config.yaml
model: "multi-label image tagger"
crop_scale_min: 0.8
norm_position: "pre"
activation: "swiglu"
experts_per_token: 1
beta2: 0.95
shampoo_beta: 0.95
gradient_noise: 0.3
warmup_steps: 1690
weight_decay: 0.01
Rows from block 9 of a small multi-label image tagger, named by matrix and row number. Rows with one number within an expert belong to one neuron, the router's apart. Each number is 128 + 24 x the weight over its row's rms, rounded and kept within 0 to 255. All counts start at 0. Numbers have three digits each. After the name is the row's rms in percent of the matrix's.
Before each expert's rows are labels from the 100 images, of 14848, where the router gives the expert most weight on average: "responds to" is what is common among them. Only what is clearly more common there than usual is listed. The data: drawings of small networks of dots and links. In brackets: how many of the 100.
# router: router (model.blocks.9.mlp.router.weight, 4x192, trained with AdamW), inputs 48-95
# gate: expert gate (model.blocks.9.mlp.gate, 4x192x192), inputs 48-95
# up: expert up (model.blocks.9.mlp.up, 4x192x192), inputs 48-95
# down: expert down (model.blocks.9.mlp.down, 4x192x192, transposed), outputs 48-95

# expert 3
responds to: complete (72); nine dots (67); brown dots (35)
router.3 087:148123120140134121147081143108119122148166133174083147142152135140152154147131124074127109101101054161127144121128134143139152080123141102132113
gate.0 097:141089127118145122128134159123121124130107129128156163064151143128111165126142131115145116133129120127126139125124099133104076138130134124109126
up.0 123:143104128123163115140122141123133128118130103121124117135119141099136114121137000117161099129080120109125148137125127094121127084085117134134128
down.0 074:097144130142041136131061117080139111147119116122110065147110128120129135142173090141102127129170066125135116151164123113099103094111137120105118
gate.1 091:141107111134053145134125131104129142137154108127140136141124130119131117096123131121091123128149118146114134144122127152168123116118108137130140
up.1 094:098133110132106099116171134154112096127116154118124128152143132124128127117136128144116118103119136116141070128120124129182106121142123123123096
down.1 084:130154113132094109130120115149114135150148055116119133121214130085158125151130134148112146161113139140122115105122122118087121127158148128105099
gate.2 090:134106138100154131154131104112140119118126146115124130137127133133138134123125134151129062120124162118146067102097244106098141125132118130095132
up.2 089:133107126133162143165120158119115128133117135104152127106136124126101121121123115151115125104075090112121180119150130108154142135093140107164141
down.2 109:151122141123128139129139162099128141122146133128127127151129119117117124126127000133119116126138105118134140128115132081125134127128127151112116
gate.3 087:191077134130134182105126089128136134131122108121128153123121096122153157128165054128143124132110112145128133141147054119101127128134135127128127
up.3 081:138127191130116127116114122163067107120069120164130146131096134170153126126139119122148140140121135152176116128066096138159124134167147124130144
down.3 068:140093158134105124145129131109121132136122126134131124130131161139123087118126117126122103130157143099072105123132124132131115109190137142164139
gate.4 082:128114149131116141147142084144139136107102227118135135130137134122128130114121144118135122135155099134103113133118159103129117117105116124129108
up.4 094:098121114133145128123134136124119121145138129109107146116142128097128143118160102136128089116133150139179084188105173127108128140125128147160158
down.4 073:117111147168155127140152108171125096111119113114128139135138136117112129196151124123124169060141125129134132139120140108067159129127151128193191
gate.5 237:123123135121128138127132119128133128128130151120132127144134138123141132130128147110135137136126130124128131133128123133128137131164141129129146
up.5 126:120126096113139122128098121120129121148126255141129098128128136114140130135137130122125128127173124088132070115128135139128149138136126133129152
down.5 538:124130128129131128128129129127120134132128122129128133128126157128124128130128130122127126128132130128127128125126129135129124128127127126132134
gate.6 075:096110096135123150136148128158131124112148159123118112068036130150130149128121138136128110152088118123124123145101116134141106144121085135112099
up.6 088:134158135144123138116107155114152145144107116127114119128127150136108151120113124138164126127119135119168111147137127115112115141120117029119115
down.6 076:083112155139139138127154108097156136124069134190143111133130153145122139144116054130091128129173129127127180131127129130226113140099132108112133
gate.7 087:118125117120117127136130132115151124120130155124129126000120183128135113129121128153135142126142130132122119126165143103106130125100129138103143
up.7 096:137154130114125092141158153114125128128139126114135134116128127111130106122168128154135126077127136137141131145066143116101125120131148147135085
down.7 079:191119083140142128114129133160145126109120157143113128135164100124109118132129188129136143141123128131169129112112137158136107113152128120144162
gate.8 079:235126074138127128112128135127120168109089125121133131149123185133141110123123138130119125136173118122067119115171146109136122107145113176115137
up.8 080:092128094137119131106092111128108133130115135129142138168151117116147193131170196133157127219119141128123151097106129123133127090131120132085128
down.8 097:147138132130148106148125120121127120140108112122135141118121123121160124051135135171095128228127127139130121155136140111120099125096130177129133

# expert 2
responds to: six dots (52); five dots (45); complete (36)
router.2 080:103131119133137139125111148130119133099128101174110149114120126138095144140139104123127094147107076127129127116122114162138137125129155131100099
gate.0 080:086142125124143129120127135128126118136164125094158127112130142130146122115115124061151098132127146100133105140141138139108141119139118133138172
up.0 091:179135128108116136157136130135158145100133125119129146125125134112106123145120122124146079086162131151132128118117114130105139132094088133133061
down.0 084:106094135096179128119198140143105101132138115118105139103066115123240117118118071103128124128118103145124171140151062129135143152113126141143134
gate.1 090:136144127144124129140123135154111154129127135217119170100173126143126153140114131147093149145131105128138123163155136125133117125155128125179128
up.1 103:064106132111119127126120133131139175148127075132139125140147133130139134125128127154151000125166128109142131104108137134139111112082174136116133
down.1 085:114133132126100122133131140137115095146107132129112099140119138135127133114162128114133120122113136143135127134030113112154153145217124131128135
gate.2 087:098073127127124130137140134039132147126121144130098167111132099153123132140133116134088125129139164142145157121136149133184109134123112129082103
up.2 082:089133120130170132234061119136127108161131215130116128127179116115142118130122136116130124230131130127115150090154100138044121129141128096143142
down.2 085:064139115103135112130149125138128111131124126095158104102114120140127129133100228127131124128105118138131087210085129127124126132056110163137128
gate.3 091:146137156175130141140125123132130129083120127129145130205109126107126127127133132132105108127124104135138167150149114145118127131118133170255054
up.3 081:128128127155125165134159133110147129067137123130128123139121132115101255169124128130115160117124160144129124101130138141130126117092134092217105
down.3 102:123114168133129150128074129123132159124108136123138108130125127096147136081133182116122081031129158161128189126128125190129120007100138138139123
gate.4 076:112109131140082148128091159104134078075133123122126129127141120095159128128167139168130160149150133123148085127132111131132130139120125141127092
up.4 081:177165115112143134121066149142097134131117146171149128095104128115134150101144111111135127147159128133129111123134141114111096144131142127143128
down.4 094:148116110119116126125128143120133126108093129158211135125144115119158122174113160112130129129095125105130109152171102134125158128139131158127089
gate.5 077:164133107141126098187128120137119129131120132168116132134122137091128149125087124136140100105109132153089118113159121033132124117109122110118129
up.5 098:117176125122170102127127132148130142114091219162036152128100097131127130128130124118091104142132173127139130117124140130121126126126141128127128
down.5 079:140179142126128091118141130172138091131135135107098154130164144112104129179053104090134131142133088128136125148098123150069177128118164136112167
gate.6 130:020123150125129124133127155128126148131121124120128120125129128148120139103135130114113153136121040130142164130124143107130129128131168122121127
up.6 165:122097128130132128129112255122108125108137129110129156127115121156150138133128135132133133123044128122140133124116125120134128124130141127117140
down.6 186:000136130128124158119117131128150124130115125116128124123136111127140125172122127106129101114057133130126127128130132105117126114132129160128132
gate.7 101:118111135123134146152113125132142131137120105117158122124205115122119102129136128123118122149165127158123122154132089132142138113112072128113137
up.7 095:079138106136100138142112116134172127130058120115108101147156125146137104092115125128081125130127096110126131128135145109128115129134113106132160
down.7 105:125144128143119101122133118130137099131104138128111124124111191115209129137130131125115140154119151119136126127119127167111128125147124135129123
gate.8 082:104129130116131123117144140126115137165111147122124132152129138151098135184152139109148124124131128136130084165202134139122134121115108145123121
up.8 103:139128125128135122116130132118140149110142120129112113059150172118129141126054117125122152162121138090113126129130128127145055127160101119255129
down.8 091:138128133128142136104105158109127136180110127131130146118112111145148106115070115121118115129125128105118183115123155128126147114050138138132128

# expert 1
responds to: nine dots (64); yellow dots (34)
router.1 085:208156117136146123087137129138130133175163092181108124124115161122129102106135125176120152129164133123102073140133119141139148111114097126124127
gate.0 073:109134104175186127119137145167136075147174159122105136136149113114092063136132138133131028132107127134104125127158125105114182095127118130156134
up.0 094:141117125147157122122126133132134127118120133146128131112129121135077133112121127130135126148144094108160134138123128112000134139138130116130109
down.0 111:153132133126129113114131133126109138115111011142130123115127137120125113137129110116130098133105131079116148133139152136127138120138097139122133
gate.1 065:135142112135140121074119124130124135168103122158147126127136128198138130116114120085116129097093113150118132118133120142160171143174127108126126
up.1 096:114101133128124127107117138147136131124137111126156129155118125130126135127129113147125142111144138147157128133124128130128142143134099124110126
down.1 066:114132140133151153126100102143150107159108155168124133099140131160124138155151150148138135121065140182132125137187105128133124127128129162136114
gate.2 101:123150166129109153136162142128126127131126119146115126126140127128160144143119119134132117125123086136137142140116128130139122131113106116133133
up.2 078:069125141144122145122128135119176144139122142131126138128098117218148121118130145157168124187144151121127094117136156128139117128109141132112102
down.2 084:144139124119152101109128142130172129069112102128140137149129125131092124155128138116121136132137142125126114134140137161110107123141126137104131
gate.3 080:120137109103154125127134157126134142168125140131121106110093134107124153153137123155089136124207138120128107117144115138143183116129127136123135
up.3 101:116122073131168156129106105130132070146119098144132142149111116117205122138142137127118126129125113129121109127108138129128118099124126209129141
down.3 088:126135116111108139131112126146149134183127143121153100030127127124095036116105132139132135109183098122134124127126145101078155100145134122109127
gate.4 109:114126102137115165132130143127119131128069170126132137163133129167132129133131116130125134129136129130137101136128107121119131133112126109112138
up.4 090:136125126141124116121099119128159141129116103124109065165106104135128102129146124135180130143183160126105095070137131123118121098015148116121105
down.4 100:086143138151127000116122113127135124132141130124118165144120116177144128125131125139107088115124130127112131114130122126135128124120130135116133
gate.5 080:121128126123125130141139126126156129151151167149122077123082129126115145139124114125122124146142112139172123134139116110108130140139133173083140
up.5 070:129095114157156126147123146065143143099084110109138121129135118155132096134105104109138136134150143114130117153101112141079146115121137114130152
down.5 076:102138100125078099131118143085126136158125096137119119115131144239114126148061119155126131141137129119155088153121123125129151125152118139127122
gate.6 084:150143109128115112149127107130127117120150117118143145122132120153147118137129125117142126076155120111140147110159102072110106132128089140133135
up.6 077:131156154114100154093142125112145112142129121136118130090126125094091128123135133115138103113161123106154127124199115131127125130130136096126133
down.6 072:126111161112143135157107122124128176134127131179133139114127106107108138123123123128114142164116124122118111156138131138113145135165126132196135
gate.7 072:148136143137126163093103110101153093117140126133116141130158139143088125255114098130114116139101076111072122104124145153134124077116115137134084
up.7 084:144125126114146067162125109134123150142126116129156077135103108104102130127122088107116116193129168143120137138152129083108052127133121118130109
down.7 079:133120087128115137143115115147151123149103117152122130125090111128111128165110125129136138125159139124155132133143101121124143150166140137108110
gate.8 096:143105143118133125125104144156127096128122097140176125109139128115126125130141118145135191106133134151096142133120128112149098107120128124074130
up.8 079:125076065087130153129124132138128133151120134145133123101148084129134146136099129133130123133119215102143126146127112159124149144115135126129109
down.8 083:135106149127129120000179136179123121122134125137115131111150128135108125190139129093115109126127121138133144140098128149116134109123125125155096

# expert 0
responds to: laid out on a circle (100); purple dots (42)
router.0 137:089140153088108130132159137134138131105117107094169116114136129126109126140086134130162118133146166113146123159162114106117131155125113139148139
gate.0 083:122113129131135132118089128114132127134135098135109129121174138158125123133126158122128133142137131146140141207129150135123119127143147143114145
up.0 085:140147117114122128129145132116143135130140080129139110124103233128141141129114134143132161125130129143130130111135119130135123113123136133106085
down.0 094:127141126105108142155132119112129124115136115118128133164099109136130141111125124145131128130128152114124146099126144116130104127121120153127136
gate.1 099:140139107118129119176120118110127133116130106130103146141129113151129131128130156151133124106114128123124123124130121126110228111113122123131119
up.1 078:128144047154127128105133107128127104119116122075128108138139129198135151158115127145158143152133119060101185130116135137130131125131115133114137
down.1 076:124097125157145129106129120158125152123110106135139165146127129134119128127110135102116183149202103127090126174150108151130116126132184129129089
gate.2 067:141111132129113102128117167125187116132125136130128154182160110129125147118040076111067090156138138151119138130127155090136123120125093121172128
up.2 068:075127131136174108237119143128133157140114089128129115144101133127136136127146128125158155120124118142137136131127125127084109158119119145114146
down.2 099:122119123120122113125136169120083120124120117125131117171124112108118122129105128123122127181132128117125136049127136130149130117170121119143108
gate.3 082:092127140128151140121120143098097145117087069151133116129123052126129124122148124072123128209086126106123154103117125133127109126208130106126113
up.3 066:167115131095124122141133104105134109124119125164122107122161122138150127128120126145130140115086139128189124131110141117138164131135141193128164
down.3 098:131163129137109145022102153105132123125128132125099099133121126122127103199080128128163176172107097122127132111120116080136100127110134138133137
gate.4 079:142082129127129104157127116115139101087143110130127127131146128161041128067167106158078135123108111088121118110130141125170129145128145138128128
up.4 098:137137124145142198126132126128108127138133129148128126059147125127100084147119129127143156122129174109129127121118105129123134123128142133123133
down.4 090:127128120047163150161141124124128147128133133105200141113128126144142113120083136075173079118132133136125124101119142138111105143119171091087161
gate.5 078:119135132135143106127097135127132127129137147129130136127151127123131145109133106126107151167132126133099128132115104129154122135130149193131132
up.5 081:150126116110104091127116122113116112105196142131111142109129103143150128161148114105111129129096125122124175126134103134119146130131144145119126
down.5 095:118185117150128138135140121144119140137081128110093143144080134131121122123136130133091112131137137129105133147176098144133130121115149129143136
gate.6 062:145069120107158134133128113133138129116166192105128127082061140124079114134104149123155076128161069090176103108134086129126198121156132123146078
up.6 070:121134070119131101143105120141138139124140140126111128102116157147111170154097145143104128132144179129145154130120131102125133140132112127121131
down.6 106:130134123147132129142116106127125031138110128112125132140111136136115130165114133157129143124141146120131108110125106133134123124114150125144131
gate.7 077:174127128133134113187127127141111141108128168121129104171143128114129133128116148128127091122119139128208126091120121100102237129120116129114107
up.7 071:090134120125122091117126130144129205130125175139112255122128124143093160068130121130132135118129123159152094117123124130127138120141143104125103
down.7 104:138105097126235086125139134126097134125130142127100128132103130116123123128128126132135135133123090119144136144132084131128192110113150124133141
gate.8 072:152119100092139156070158129129098146147146137121124131107131137137135126148128124150132120108077108082152114135153123107125123127147250167127175
up.8 074:118122152101126020090125129089130122123141145140129138106130150161127074122143122201071120129129127133103121090131126147130109125127108123129153
down.8 082:121182081086134169161158118112168145123108119126223121126125117135112127138098141139139113146091135113117113108128127134173115111125114127134146